{
  "model": "image classifier",
  "dataset": "drawn human figures in many poses",
  "train_examples": 195000,
  "image_size": 32,
  "crop_scale_min": 1,
  "horizontal_flip": true,
  "translate": 0.12,
  "targets": ["top"],
  "num_classes": 12,
  "arch": "vit",
  "norm": "layernorm",
  "norm_position": "pre",
  "activation": "swiglu",
  "mlp_ratio": 2,
  "head_dim": 48,
  "fused_qkv": false,
  "bias": "all",
  "qk_norm": true,
  "parallel_block": false,
  "inner_norm": false,
  "patch_size": [4, 4],
  "conv_stem": false,
  "layers": 12,
  "width": 512,
  "positions": "learned",
  "pooling": "class_token",
  "mixing": "cutmix",
  "loss": "cross_entropy",
  "head_dropout": 0.1,
  "init": "torch_default",
  "residual_init": "none",
  "optimizer": "soap",
  "beta2": 0.999,
  "lr": 0.0012,
  "beta1": 0.9,
  "shampoo_beta": 0.999,
  "eps": 1e-08,
  "precondition_frequency": 25,
  "max_precond_dim": 512,
  "one_sided": false,
  "adamw_lr_other_params": 0.00085,
  "steps": 5000,
  "batch_size": 64,
  "epochs": 1.6,
  "lr_schedule": "cosine",
  "final_lr_fraction": 0.05,
  "warmup_steps": 250,
  "weight_decay": 0.2,
  "adamw_weight_decay_other_params": 0.05
}
Rows from block 6, named by matrix and row number. Rows with one number belong to one attention dimension. Each number is 128 + 24 x the weight over the matrix's rms, rounded and kept within 0 to 255. All counts start at 0. Numbers have three digits each.
# q: attention query (model.blocks.6.attn.q.weight, 480x512), inputs 171-341
# k: attention key (model.blocks.6.attn.k.weight, 480x512), inputs 171-341
q.20:117110133125111082116154107151107105128105153127111075150163134083128107134096113121150092092148172171125105160116118130166139146080117161143143140140134163107094097131111139164147120118136156143178171109140120159116094175082155100091115116132118135096142127128152127142129154123116118154149115127131079150130110134139144152105120096145103152121107158092139177089207117181129170099103144130166126077144156121147104112141094143137150144185150103145099140113166138098104122103145095085132130133123087103127153139086
q.21:199122106124116114150152135083106138118097111125074134063114132113111154207133150152131157150134094103112160108128152113103093160113095142132109139157128131139157100111164170092094123124125103111092045080111156162149122160125146131115175127073083118108107109093147211125182141173150120144162124089116127143127144093126168145122085113181149118109125109149103068129176116101113110122124145101127154119150109186119146144123114097167149083147115169101126123138112152124143111111123176100133124148131147132110110115167
q.22:139143120126142137149122144132117134105094099118134115164151064123128138112139118154129165103166140100098112124157137127144151118096139144146112086189119104128136130152090128143119121147121150111137129127166126115136115088117100107128119127118132154169118147154140115098179097128103152114118174094136100121111130109112167131092127133117101089135139142159085162116127115132172118134142096110131086113158157169118122131126130108092138163161141110127152147124160126147131105086128116142122149137168149107126120098131
q.23:146152104118113106142105153087176125144144118075106164138106156124110131139125113091088128152114154149154126112151147168136136143131104112116170102146082171140115158100126126101133119127100104165149120116148127106100138130187137118101114139150117140122122141171160126167117126144090113131090168152170149123126109104152145153082135149110185149121170138137122129088140116136088116140129145149118101121134118106119118108098116136121125133101117106129148153121173131085164142083083101121147126162111114119115154124126
q.24:137115149128117129124088152192106179141126149083157106141109176124098110128145141088112106093129113154114096143142130179153121121165095083137132144112112229120093102150117142105121140154090139066107142179119122134109111118183127130147123153160107107108127134102131118097079105122113115109106131118161119140119151125094114085117177133111136107157114191122145133138129142114105091134084121114090108144131144138133112153161119138087106061132112122062103107148133071107146140120174175132137143157096128113127152107146
q.25:112139111104127144151104121121149132130117134101131092144116155099167141122172126086129165119145128112132123129114113128134152140134130136132125146152120168127116148097128170164122086125160114132134129140122109120133143121144129163137148159147146115152091125130109123080141124125133156129105154111178132128115139107099107123115126134100149096109117119108102149112130144114132142149127125094127098108129174145083162147117126098150106114077116147141113144191092116136132115102119166185126124115176155097146114067157
q.26:132128024089090123163169126113112135118099122173137066166139107100126112104128093136106165113193143100142122129123112114124166101115130119141074131143157117112140140166135130131117139127130111124159175119144145105169074105116140155109122129126121140144146154110102131152150166102142149166083125109196112174109102140132123205157126078140177131140124143123124102139125116157112113172130134144135114078147168092144156108123159154142147111156128124173116096170126148116104104129173133114102133148188159142117124108142
q.27:068132147140140122130070124099110118142139142139150136143123120109100153090127120125127098133135137109149132114130102223115142118124133119090123122119138166165114163116100113098126076099126106136139126112177106098140116078130141133089112103096132146163097097156116141182162113126137113132126144125134143138112132141097155141172143185157141117154142152128109152117102109155111141123122140150103150114147106125091109149149105104132103155088108148137116124139132111083141134167116140142083115102118108153117141159082
q.28:149138133099092058133105158159066165112147164094079208063087116087116107177087083139144102165081120149149138116131169153120115125068125119110130154131100113159100135117119149066106157132094191132168136132090156124100110167117169089170149115124128096125088142133118151149133132126155119148139145136130188138181154096188096105121135128140118147106136136117175161102148133135146126108109084135145116132104108123168137161116130142113125110108155157116147138104154105063129109126117128090128095107150108161090107134151
q.29:178104119124142158150111161151179154160127168092107115130110123134124163148134125072145136205125116082184094161153062105152136121130056095082123128106120158136173116093133195120150109103121127130122104156135115124111138141139106171097147118132089108129116093125134109130177111151144148145122111137127179126180155102077156107129127128138156146180147156135144160100202107164097083087134156141092106104135112145113113124119140086124112121134095126093121080143080111086150161187157135128172114127146109141121123099134
q.30:112108071136119101111161102066147093117137118174132119166141116162138132104115111145129105098154117123105083106154118121132141106134104139168103125091125086108099128149157110153099121125140136115140068113168135142137166092133105130155146148154124113134143150119094130125136128113138148075138086110096102111123106104134139153116141093143142115139091113114120098161128138102099139100148109138114089101096132163083111130193090097128125118113119175095108157166131186130092124122147108148103143137123086078109085111139
q.31:138128081150116146148135115096094139098169168126148158103151113134143083104082154095150149108113113138127108100103134100114132146097129124136159093134157112132141145063093061126151067124159119118077133158103115147132113120144134102121108145110179118128115150113104134172209131097136127116111103118070110101166101115131146111118123102084091075074116158162114155140083115098145138090142125160073113130137092116117091151146133136152126189115147126143120160108124139117123120141086139148067152125120116139098149142123
q.32:149133130163149178110102150149095150125064125120129127111126129115097162106100095113155155103134150155119161118138164131106154175182129150124113121100112115075157123203126150136087121165146144093147202149175133094138130106155145120160170140160136123159146150084145088099071148105151114136125138155121104089070178120144109081167128112089167084119144160089145149138167127141122097133147169131094137122127178091097112064124134191134157127099167112132106151127106175162131125133143174125142123152140181090144131119134
q.33:149105132146139178131155113104162107091119150093103182096107185093098109131182191130070128148169135132149206126113115139097098147191133149136182145127184100128161062144160145095135141162117117079115202082132146141117072183156145158121146108110154151100118144190147128143131131123072121170156098128181145131095167096123135143195127136080097160120151141167140155109129148114116106129078185083103141132084096105159110105143128072158130098071135072120185115122101073175145172135121126167125096112107166119166171095135
q.34:150162127133104120172098131123093103101129141085102103123141132118152121131133161108121085116136083137160125116115139168108093127137150111133119150137151158109124123155127087155142151135148105105133108139085070106116140110159156114159158110139128168135110103145130160135107136118103096149142125148176117099115098121091096141097098144139147113162146135138081114113135146175129123098103114090139102116181134092102122129111145174180137140109121146129168127151118131160143104103107112120134122120110086096135111142082
q.35:140162162163066129160153151122147155130158114150147072164150161149156103156159115148080125142157121130125139153143116137139095129142162074146102158127128145099151149204154086109141152121146090155127147136109152109110135138133149141123138086166119142121141143084138153094152088164155088116166128116098098135128120122132079133101098155130153140124108128137118103166127162118146124128144153120121160178153135110140099085136095150129107151140134136136193132136121125094156151119074105166173154142064129161132112158078
q.36:109140098116135132098116141111179088159116172118125158151125131091121172121085109142107112119149173104106125095093176105134141142128141131115166122098146148120172201160104082092112093167094136205136132116153126146136170108082108088102158129109101121130158124141173149154150172153104087122104132130136072117128090089184152191119141141120136157121128160117132104163081120134115116134137114149122138136158116068164084146114126134158112163169129090151134079112117108136110153137193084102109178111075153132106152154117
q.37:095147142134114194121180137152128105118142094124122150154104160135136179109119113115187150128146155159140123126164171133154153122148152075092089114121113108102099144096155118150106123121135096078113090163172128105148112100090117119077121102149158111136146118111093126123125085068107173123146097123121112095136081144074113089179116115126133129099141103161098162141115155153136139092161110131118118092105125127160122179120171119119112120088112138138090129135157150165152117130123084093130098129148137154151113173106
q.38:126148177152089152154129101121100135138084154143165101131139107124112154127094113143183124135116095114132112154153100139127159101125122133119121117151165102137133124137094103180142096132125181107153157164110112120130139108141086135125103136156142096114106119101129153148137137125144103149153122141117144132109100179156123149177141120151118139140119129096143118144114126092157097134115075110105163126149164154120149134147141135118113128176133105129141119154114117143139119171119147146129128115121125138107151123157
q.39:076119145091158136122157132123109116154129094137143087134082119126108152161155123120159139148135193104152139118124090150178192143089125143117119087090143112150119128161140142115123116147113163155138112130112097144098159157117119138115126157156108106167083116117097078166150152150181124126082128165124141194123132115144141109080103146134150135081109084093143102113184136131103089159143144104160133125097144109146098092093122110112140111077104114099073132110123136095152124107089149151141092129145135156126142122163
q.40:097119108150123139094111107099113111087119140117116169138182150102133143041122133125112124071089137134048131120146155065131133106158136127178119137154153145094149139077111094110133140137161107088136167099134192139141106089114138089137146082150091128126143142106136121141102145108096133144130105056191105113140061123155080141136139104067126134120096136139169090184062096153129115124105123130082080088126111098134177124144143130136121087171120118207146125126123161157078098097114128096156136165133183138090170105105
q.41:132185126120158179184128127147122137098129132111126184060134108117133095147107126140152132153066095103115121096126166141147117156119174164135158167148122148142126162136150133091108091139110126129121101123059144172128149141171103088155151144121160121161101139118120137148148142127132138109169182121081148137087091096154138155137138135123084189129157149176123090135103120121165119089112097127101151153135118150113151113128155159162102124148112122146137138166146153142127121128151086149158100099113124143138101135085
q.42:078139134057178172127093115065117108149180135114202148151136104152049126115130088146080089139090101124142120070144129122106144101140152149104118120152109176146088162135103118128089097153139156114096135105156091138150097120138142153189136184095116155163135085156114087169104107135145148122081108142107120105128110081138128113112088173105089139097115139133110155137111100176103137066141140113148104096129172100064065112134170150141168093112122098162135140118162111111097130140115107139109142054142080087093135077095
q.43:081150123113145195125115125080061117152141140155101105154166163128107150127159113115120147160110116096132160139104119118108104142159098156078089127156089143159111170134118122162121140112154105118091135080144127127149107162165157146152146087118138114129133102109160142121135151125122109126112106116122139134124164127123118120108134147128084101105078115101130129099121141144088130150122148129104133137105126127091145135122168129171128129125109134125124146175111078137135112139118103135161111110111130159180134148119
q.44:103122119140128088116119102065128130171155120098112097138122116169098128126143169137098137121134109135141143115134122170105109132132146155157154152165116124154102162140104115091150115114112138135099112122118111116141108143179123109119100080131121128111139151101128133167135158149133103139149125121080124146159129133139115136098106140147130143138125111132106139111135143090112112145145098108106132125141107142127116148135131100151145131142120096134120115120099120103169111146087152151107118083109142110134142174135
q.45:112128118116178136119131154144108106176113158114125122134148137128152157127070103119147113116127121116098125123131121121123140131099082134119095101110112131143120137095156134152101120123110089120143110167136126109119114118110137140133131146078153163136128128130129138146148120150139142104142143125120126151091133140136154100095162153122111116100106126104094135106107149138166157119112078159093109125138121138160160117158100110141097150129100115153116103139124125128136117128164105107150118077109126120129100127139
q.46:118101178118111063148131140145134177084097089120108167091128112095145127109111122127102148068105138111126120150126152121111114079148121169091137066136138075119185097118128105101095148167133130128127140133141119120093090109151125087066086071135128120078147146157140118056061105169066123194106114124213147161104145187143126152206185099131122172139095150138138152155117111120086171129131129100148119133104131146125198144164122104127114138101110090120108110213146085095113112125124206102098115103179175123129108068108
q.47:127129107150142118110144149146164173117108107130111153118157124142164093142140131131141164075088125128087123136155164166165150162121112128134148121128107102132146125165115124104119108114167115130142141109130130139137190121123138142140135105135147156157121120117146112097108117167142132169104155136165132114125162174119150164147124130134162140170126142134121130142112132099157104124104077101104143119084144156141164107146144112119129137120134141115126111153131097112143130140116162128151114157133153158110144127154
q.48:121114134116147153108119113159118169138107122146154137122131133088143109133147120167137139126109133136138129154137136085132148110111097145103140135127127121143142099086119148137159090140148145109126099130130129126127129126128157126109136126130146116158135149105116122141152116119154127094132114130109131118141135114132098096147149124123164135105128115149118116124134167123073114152112112125106108121119136102155156160113117108151151124090133114123127119126169108098165108139154129138117092119128110135085138124139
q.49:137126132153134123140092116131103146134126128134148126176110117151153127129135112112105141130158117134112103106088160130142117118123119123153145118099127110106143104134117151088137123130126135139162133123142088115105140154140115121111173154101099112149132118102148135137080102119126140162124122129127164124120153129102152136135113139142138119181147137135094125129085145146147148100149164149125133132130127115167120144120136128154086141103124174150121153132142108109142129159126132101141090076141116138125110140085
q.50:111138152135098113159116122153168080141133132155126142131119137088155167130095098108141136110122128103120137158133114168117133108159147109126164125088138128085115137105107113093162115141168122135140134122165124149136159098105125115125148156155112118116141076133153112156116166157107124124162102124142166097103151114077146129083123144139108103139118167150139160154114111120129136119159185126134115127132112150088104109143143145116117147153137139148129142131136108132120146122119148148069092123136116117120115146127
q.51:142141131128152120110176129123095124120085130139137093119147177119099140130158130088152154088103146107062116102104142141145148081135174128144119118140133141159114156127102100122090098076148159107134162114114174092084135117133112111129170091164167132100156148139152101105123162125128116110174146103149091126125134140118120140083172108159122129126109170163147124100158133099172128109121144129125127103079133165104170131177121141125134093128122117131145184136095111170135113137136159082127107115101080070109119112145
q.52:130158121157152131070134150096102129125139118097122126109125122142125133113064095093094108103171086122104124112153164147082127182127169121152112170147135138162145150162114113164140146106129149141089161151124104121152093135130094128130148128091123126118179123125144155123151131126125112114140115116138094128142109128151078149137127117095080113157167089127109148085112154093164150143089089132115146116109121159127164128150132124170108112106086128108100117134125161127128119113124132108135163105155125100179143117124
q.53:118133135117107148186109107161130132171133153142132155167122086098170153100127103156125117122149123146131132169126123088117143124116127130131128150100118121130131182165093130127159162126154130112118137145135125107139141111150114108102120172154146112118117115097100141128093129115128169118130126159109136134121154132129134131150141139125140152125140115107132103128141110092107125103135131120119095104184130127119103116097143147146135123097128134150142150154117135102149123124128127160128147115118145110129191134113
q.54:117185140137129123110113116172112102131062154124130112108149086164154161114129131157093158132133123125102145130110099117146116157134127095110142155095066136110141095130154136117102121157118088129123152115151103142117092139134125103110142112136161101110117132133138111122147168112143143119115115134141160095102131123126116124113146136130116129145143147109146149151101134097175145132114103147141164190139152178169133130105131138134140077083105095093139140175157175127160148145086138133149106161140154129123144140108
q.55:087181123110121144147166132148142135111111146140134157136090134146097145144130133161115147115119122136150126136128122126144104150110139116130109133144123128150149161134147103142138165143132145125107089120125107138113133095108134099160130135162154111125122153097117095111153122132139114113084111133144148140127141136118152143120132125107145130121121156114115115127161107112130118144125148136111142149127150156111154118090113120125116140151138089153109138119145178111125098063141133102147135148139140137145115131129
q.56:139124158158144115157097125123156093147144131115124106124131094142148121180114119132127117146115124115163114147148158117159133119098121125110117132097167140127126136114136138145136102102120134062158123133127144121129142164142168144104139173107113135165153162121111120163132138116164122152128149139138126114148149081146135176121105163097130120126098135126148128145145194118099155088125123091078157128147101106124115144143151102136137151190125100126150131167126130104131123154155139129131116081107121138161080161122
q.57:092135135104140150111113100143133130088108127160107145123133119125161109131116118124178135116110121114152097146139115131116154115121117109121165117131118114103119089132155114075137108179136116186098137123154136134124089145108119055123105146093127074134104146153123101078132135068138151107138151129109129120134142161105131070115140136125148111136096119123091155153114125110126168104134168144093120098152124123140117146136099126151123142178085115124144144082108105098095137131129078120111112094183132135140125133074
q.58:104141132114115110104125128112142136124125160095158143121076148174135122134144129145086164160116113149160137114145142129112089170133115132126137140144119149132100162150141152140132116088140135133111128116094139117122132091136133130124117140125157175139100127133132104158110138093137112113131104156126124162146090154148139126141108151099170138161146083131125116149103167143166145108118118111109141122129099154114127122087105103126153135144133131131135147127122090143142159152125134146173133135108158145178123119127
k.20:153096153113126123106129126112143171118141139112116144132134106126099114139129145138133129116136124111131136101120115124140093100146132127151107085133094115114126134115111150127132158160140091126168130107189124119154124136132113092118158138138107162162145109125139139098155135112173128137140094089147160184125145153116116162171140128096110110170139147110169098142088093091137093116101149089166120140161185120110125151158104144120126160134072143168099125155115123075122113110124118108091156109101154158134137125175
k.21:128122133082199127119118118111128135124146159100157096175118157144101151101095141111129111166110106148148135146130144077104129157107115161158103120127137146118144145119131109113129065139134144124103140111125110084122137141105135119108103119112141083148123120134104120143132101128143116135148145153095129093150146130129143100155101142110135115108110088174135138097159141143092135081203131160130143107142122122117139071148139122146124182123138121164093120096133123097172147133165147125144098136145148142142173142157
k.22:118144120135138124127107112095081156138110143124122139144114122126119159116140141132150106058124119152127113137133170127109126092119126111144159140140124090127137118153098110098099152115154120180139111143123107122150124128111134131132112123110118147107135189112132129117131165126134107146134138136139079111149144167137113094164113148094094154146201146120120142133166127155115129124143174127127145151098133131109107121137112130130141095106104119167121135096100159103095150122122138114144148084132135112112124120149
k.23:129137126149112099130143178159150148107120141122135114145136110130162180109121116105129146108129144099133122114173155140107127095110116132100104112168134088135133190122173127106137153106121167133108115157101146112094153136136135102130144155110103076120110148146098097125123155125127135142077119118118158128147100157130147145087119131120108110088118117145131138108137171167149111163142122143080110143137134081159131161145127124147159135104175155126122150090171130141155167141138146117118132139132140118106147121147
k.24:195127126141139110112147133127163066125100123092145132099176158160175094194136179093133168107132120091102161164112141129098132160163154109135155095118139118128108163114171118129127120093110183127153095102184110193173122146161085159129168141134120182094118122146181151138113149153144095162132135093097110148139161107085116139122137112150179155127067145105181159105108145114107134119113137164140110093115119184100119169165154132124142130135097110132138145142150122109149147094145141152138147136124173126081180149134
k.25:124130109135119130144145117159138072148122158131142086146124110106131146153133109118118129108115151115146095143114104111177159140124161124133164134150177175100145114147123105101110102150135157118164109101111154143114134138129128161127129132154109168148116138088168137128135091122144153150093148130119142137128104113124105154122140088135111111167147115111163141105152112109182144129140126115155122120144170168136160098103124149111109169114123124117137128156107130129138151123163166126173117129141111129130123125089
k.26:090098148135149129093151091180107156155161124135130139088128130118094124115125095145122123093116121149169094089113130165131147127143115144109129122184150096143129135101089195114148158127171092097135140160142144099186093125104168099149099113113111140130145177141149123136132119144106137127127102157152141136119172114166180098154090164106152134175132129122157106155161135181117105169130147124143129107123125124096159154117144126151139143168097103153118094142086141115130141106114107131084078124117173134126158121159
k.27:117156138104125085104142114130133170145124116139111107158138134112104140169130165120164123157097132158108141116114141122127118098110100127115152144166102104119110125145119123085098102133123140158123169151143109125094107110152146161134106160139145095136117102139133144070091165114155154153129092111135144112104100117136150119146117112087132100122117089110143168141105115109132111120119127148147097126080131148130154135148109113157138095124093150139077127181137152100165168108089190136152125105144146117113148128153
k.28:108165120149163115120099123135099154151156141121128110172120078122141143139135123121151121125097155128146137115142119155088127198119146102110105124142110146141120126105158102131107112115117134134112145104075149103102145145164128107123146181152132140150126116171139137117155116099139102119138138123110156116102102102130101176121139109108089105079144095129164141136116107120118134130128122147146103152121155122128150163104139130129106142112123173094158149153150148143109135126140148148134126119101106142143146127154
k.29:141152138117177077162104102099116113140147119137113164122135154167136144151108117153147122117151141132112104129116165134075097152073082136106087173131099091147155137142141100115128108089139203131110114119126108167168176122063136161112131117119152072138085133092163108129084173104141113140116093129094113122125138094187143105133120100145159095149163136137166148138151138137138137155146105161137121096128119175079105162161178138138107143080147157166132171145145113131180117116129099141138120106116149105091142138109
k.30:142155126148126148128116136094117110111146139128135142089127129163126170119142127111079155115130124153138090116114087157132120113148132141159142132069165131121109126117115141123131103147111125077129123163155121137130145121158112126069103106105093124155152126109125158113124142140117140093112181111131104114143143102102134094112106140114146162143160127097125098084128128100128124106144154122147133163134085129154161095141137139134131131141105122126136124090094143105124124177120064118121134107124110101127127130120
k.31:128131094143102125103140102125142080142095123173115123103137111089113107120104157159121104158154095149144160144088129098158110133170158140106120114064109119112109096116146126159138091090083081134089134115103079129114143127136117113148076116135114169158118134109162151111134136143139144108162124131160153111152112129131120112118142113109090152108093088142135113128067153138097086096113140102123105175081116100140115091107167137153123155117083135128101083117135142120146095149161135131111139157130095127112138151144
k.32:103076094164136122125139129190129079176160134098133115100155168108122176099132118092147134091153136107135145122120144153130149189126147100143158119111122108131130130136104147100119206153165146101122101159103178131152127144125115103146137069134121088083130135117168132125121116103131105140113128138128083139155157147126167101121122102123191156124125127073111122147109113190161182143099198105132135113131148136163106128102171148134102102162105107116141086147132120112102137131122138177116138118148138128093158092143
k.33:156109109115129098140103109117089133104135124138173132126161117130135126121117147099112153119167134126104109112180114074113093154139134170118124110149188107132134172115107122111120112158129140086116156145141132087115124160103162173099137129138142074141125111101141159142104172138130143161149091091090103147062124118137199128132118120156130130124146161160168179117146142101180107104127103152146153085166136103095108128108084111118151140138161132119157181100112161108137092146120089161134124172120080131132128158130
k.34:146082126127104164106131158141134116098108110124152164170121116145130154112103119119164105134077113102109156131112158108122131120129119138088134138112134119105122163109147147111100124113152160134147102130106115137144128134091123121154153148122076140142094112096107125091069128140121149142127128118162143120109111112131132125093136096136090111128106154130094160159144123098076094100125096118132141134129155095138121129114071129132135147103144159153149125155134155130096142128156144115153183142157131092100149166089
k.35:168073114118134113133120154117146155102127110153122156117180084201128071117036078143144137149084132109150170158118186128115143086119114139140162159143078155166164101086114133141081118173133140083138153137112115134101119092088166094147100153098155123143157136152118140134110135095158182101144082092166104135120092130105124099139129149129125155113142176125149121147114136139085112122082116149113155174135133114147092109156127072099150162112141114061138149103103176155126157119136079092113142130149115135148104109117
k.36:143109111146130114124098159150103077112148078143143104121106133100128157069098110088081142142121085130115130139136200119136132074164102130127133155110168085140088168114150177103192192133163096128114131160082143126132120169070169147170094099138158088083170096158128065100126094175115097158112116136147103095169088122147134096116118136139116148163054133130073136180134139151123138120150129159111118140122108098112057154127116067179123086117135101143116124052110137161181094126113173194119123119134156160120134122110
k.37:084121119107115138109149107149167211126175126150092174124117162119148161113138140139110134121121124171157158106098092189137159081119143132145127124166080138157101110150099117142132138131114120119156135158156117159076140099151121093094128146098163131168104151190099147140148131097116126074130165120161100163106123155147164115084100120109151127125159143166104111114112157142081142157134156144132137078150147122123181144183126111130127117131105107121093141141137082150083153088084102094146070129131118091161117085167
k.38:134130155088108110128146109116175144144134123144101146098113117133125149115119120138108148137087122131185163115127091176087102118119144124139156191116137108146082088166139128162148132131115115090129139140136143122150099116144128159132102098113140150083122142128136089132146112096100159117134120138129095132134139120135119119121106156137126109132094087140156156171134123119135102110126116124123110137153074146155159149118144101138136131110117129171122073103159131144157105156124149105126135093115114131079143117131
k.39:116149124162120133150129108181126168145161172157086172040170121117078137152129134137154124128158171093133133122104151165097117114150130110134121139119114157153130095141087105146110143169150123150137173138103161109163135159113095145137154151138154102131079138074121137139163090137121097120148146138079126166152136125153110150104130142169130118130137173152123121126101060176183187162125127073124126152118115127114138132086121138135116131124140091102106143117094112142112128190164087150149091089133146108126143108156
k.40:128176133113099115129121094140119067173148187166151145117112177144162141108146102095043178135134104149200122104137116169150097133117125100165116137151129093122137128101134166167144146090136040115134155149087105145119153147101116135132079112123122204087117145196137153162129120134124138105131124145166133086110159108145110063118111184104084142168096171122133087133125167129145133175117136113118119135117095121141162108125125090119122135138094125102130151131149119093148118107125132131106120223090127156102154189145
k.41:121152152106113106141127175168103144139116154130114163136098110145162197128142135120150106092108087159116142143136139102093108149100107093090124121135102150179158155136162093119136098105114117104106098136130155125095136144068147146196143122132131106131180145096135080130097171120122157120136132117157130135129082141139141105137114097181101117083136123142155112153158157103089062129137130146122135094091136143134095145138117124157124112067154115183103142155133103134102140113103128132097140157134124147141135096123
k.42:106148112098094132103139118132096107176118127100103109117125121068126144128141146115148143069179155132126135112122138099129120104118157168147119145096160124112119103130163143159148172075121132124110121127161142135168134122111121175121107119108082115128115153084152133099061119128086105149164107147117118118083119157135126106148106112163111134139180130120140145145127102119084116087101122120126171128095140141104138109116146149109115098142106161155073124156149126134129141118113108153126095138133123101097095099153
k.43:124145135081088151127143113123129106123167123142117140154150134133166126124150138126109149123106149155107137152148124120135098093078110159095128125139112139130082105122151095198157134114141142144146139126115129161104097118134113130107150118101135117156115163140124124139182116075154131156123138155145127150127097147129134161115165130101131083116121119156158135108169137090169112100142100109117107117082120115139137144142155128121137130160075087090085149145111107156112132104124129146146065161097115124144102151144
k.44:152127122119127130099135145123088130099129104144116114137138105096133129094126137108204066174129138102144164151142150072119095145157168130136145143100122139103115127123107129142165125099158183117098137099104092103167097120127102108133091175141137130157135115104143100134096084175092142100138127105105102151168125148118140120101153159138113144103090102122134159150096114107083119126154137127119125111133140123115122119108146105106129162130150123146100125094147141132150085122121106130115148148124144124139164121089
k.45:152134134134105086120119126151142120131149146127135137118112131124154140136135162105088151087139124153129123128135164130127137143098149164099143129129112116149099152148119100156147120118139155107121119145151144140111162149163141116143143103150129086097137133151137115160138139109125089130114129121147108123203109140142115155098144161158123135141126085176112150138133178123125118126152130179146152119145128122100071167134146103169142123106130127143098133095155118159125127088082121136123107125080140141114102105120
k.46:093117121142180104146131092095124150107111186084096127187126128130164106141152104206100123135145153155125059138153060167138147147070119050123141129137178155114090124123079109116107101118138117167110136100146088106118077133124142157096153140144098122128115127138165151148131140084124113103121127149141170101107144112100128150167146132128128143158120159103149143110143148168170147138162195109190111145117153122139211115154106183092114098128165118122150169158118126120122133144124113113096076136119109123126116143116
k.47:087131125132116112137100134116136092088166128110119117166092137118129142084148127127146103099140169078142132101072116157125169137103155087116136118119175092100131094124138136112137152129144206106140116173139155109138133165142141118124153110148092152091119117130124141094129103141148148106080079147138128175172124094117112130132113112120147109138126118077145116118123114124138125140152146159169093123155110107127111127133118147137109130128172106130116118125131133088104094148159126121110136099108123164114142165085
k.48:136150155120108131116124108140110120140131132085146141135155128154113107101114130130122152167122105124151137124130149117151117124142125134095104145132144133116121129131146137104130146157148113150100152129116136141140166114160147157135122133127139135106139098103138101156078143152108131137098129149150146147108117081111128103125139142125151086136118105125132098140146175146135114130107137128133142126094109124102118100120135091134135132111138113146129123150149104148119095169126146117142148121148120150155117140109
k.49:126155120124102148145161158117095129137135111135166142127127152103146134141147143126094143091128117150119134139132120120137136111132130093144149164136102126128164112174115129140139115120134146145162128143122099146147065118134120122106160104139110152134085132115104148117163152128113154127125138140135126161130113115103149151144096116132125118116121135098108124109098128137131149125134128125106098126132101142129116129145153170132147115125148102132087139145074137137155158128127134137136114131108100105101128100123
k.50:107149133126092131128135132084123138171125132144167142169128121135171100137114159088125151151126086135154129165143160182122141099171115116131131107133116093135138149116144171168141119135130155128150122098146157122143138092126131106126142095129161114121151157143125149130099149098081134124135102150129134117139101136135116140116109141168121130110113120132132128121105128120124148117114131103128104116119114158146147123117161131116114132161148089115137106126137120149128107152158119105112118110104120132127092114098
k.51:155133132113135123098162098132115168121138140087085117136135157141135116099148119101140144151070103137118157107197116101164139094138123133122135086116137137134079154116113167082127130114136106104119163144139102120125149133152148152131105106127143125082151146174123134141099122145111127159178111145105100108112158148106100128118127102132102120136112138122133169131093128157131155165123137155140092100097090165136135105099116126166123115102151172140175134152163096153107063163156146101143134087141106131141115111123
k.52:134102123165158144118134104097139186161130083135126106093150176076150125133151171133127128105133135124144133094152092157106108174072110115118136076142128125126095121153134123139107117084118098164110126154176107106121132163130105125147134131139085123158132116171143102161132119115155123102160103116129126146163140140110134155123147102134155161117134124113134136084153151134158117141121103145157147149159121131175122150176090111127122088106150162112118125154140145156152120119103136165148147093112122147129121136100
k.53:123126174128130130122135132145071105133118126143115122108157100158111146124136139144163123120137117116127121142145163128114137136139144141137109084146109127105129134100118139139117127093158151105102098136152125124141081089162135117141105127110108131139146124110150097091086150106128148087165142128115117129133112114123137149126091124152129120142089109155118092140139127101117132139149130146122137143172133131140126129142111177135139125115139118130098125149100112153134113130121147117120163120137163127121113138133
k.54:170137146132124104117129124071120098133121140145148143145143140159089146146145140135114134144130134143158137130147148119092145121144118115102089162134142057103121105119147079116138155134116097139114086129116164105139156134109149072153114137130177120143169145158103077132112120140150140084097110102115191166134139139157121142139130109140117169108110120143114165138143131123133110129139107089095117138145112164112149148138099085141083141102135128159142111120131120157131095109133136165124138127135161148145135129130
k.55:139142125135163114119111126125116138155153165102091129102121122169127117150162101144160131108108116128117137142128133113119105136131126112136096122131108095112102166110132092114159147108109087165119143127132157100129161134102132160145115131117134151142138122121120116113116120154117110092139117118125154115115108094128126146125135101139112134114105137146123150108123107178130095144140131092147133133121113122162165156115131082136140161114136118165153124129118110139156104129142133145110126101111191129123098156143
k.56:106146134141116142120182155103126134094057120133155120144128125169134118101133108165124120130156172097107152095094119121146161109140138111139106121167117147147144141161138140159126147118125142089120133128148097121123086084172152140117130095130089133173089112116128151133113143119103103110062112115182132122103121112139122097156101144143157117152179143144142093124140154104149128127130109111130078140127147153144109145101133106117155143122142135159126125141134160116121128114117138103133143164110110099095151132101
k.57:120102092097134094159177112117116143173133121150128131137140130124138136146126131066137124137108107164127098155157136142121148106136129150119126153128149140139125105118133126144135132164140135140141158152133143129171179162123111127121111167132153139119152106111103119067093113160110126111120091132111148106088104092117159122115097130125116156125098112140114175127066135180159099151122138135111145142107068131122148121107142139128134153142104160134123130108135089158108135081130151120123079144140097127135087120136
k.58:150148105138096161125135146109109127116099115127126140153152101133140182084153113120087109139176149132113093115133132162096136125108147104095157102133156095116173102132116119118092142119109148085135125160093136119115118171177134163112116112115096120174104106109087151134136122156111121141123071107131121110163135128127126135185134167132121100088146125126119121156145097125159119110117097132108105098113109151119168122115144130133143149126147137108145136135105108125138113136118107120099150138179114107122139137132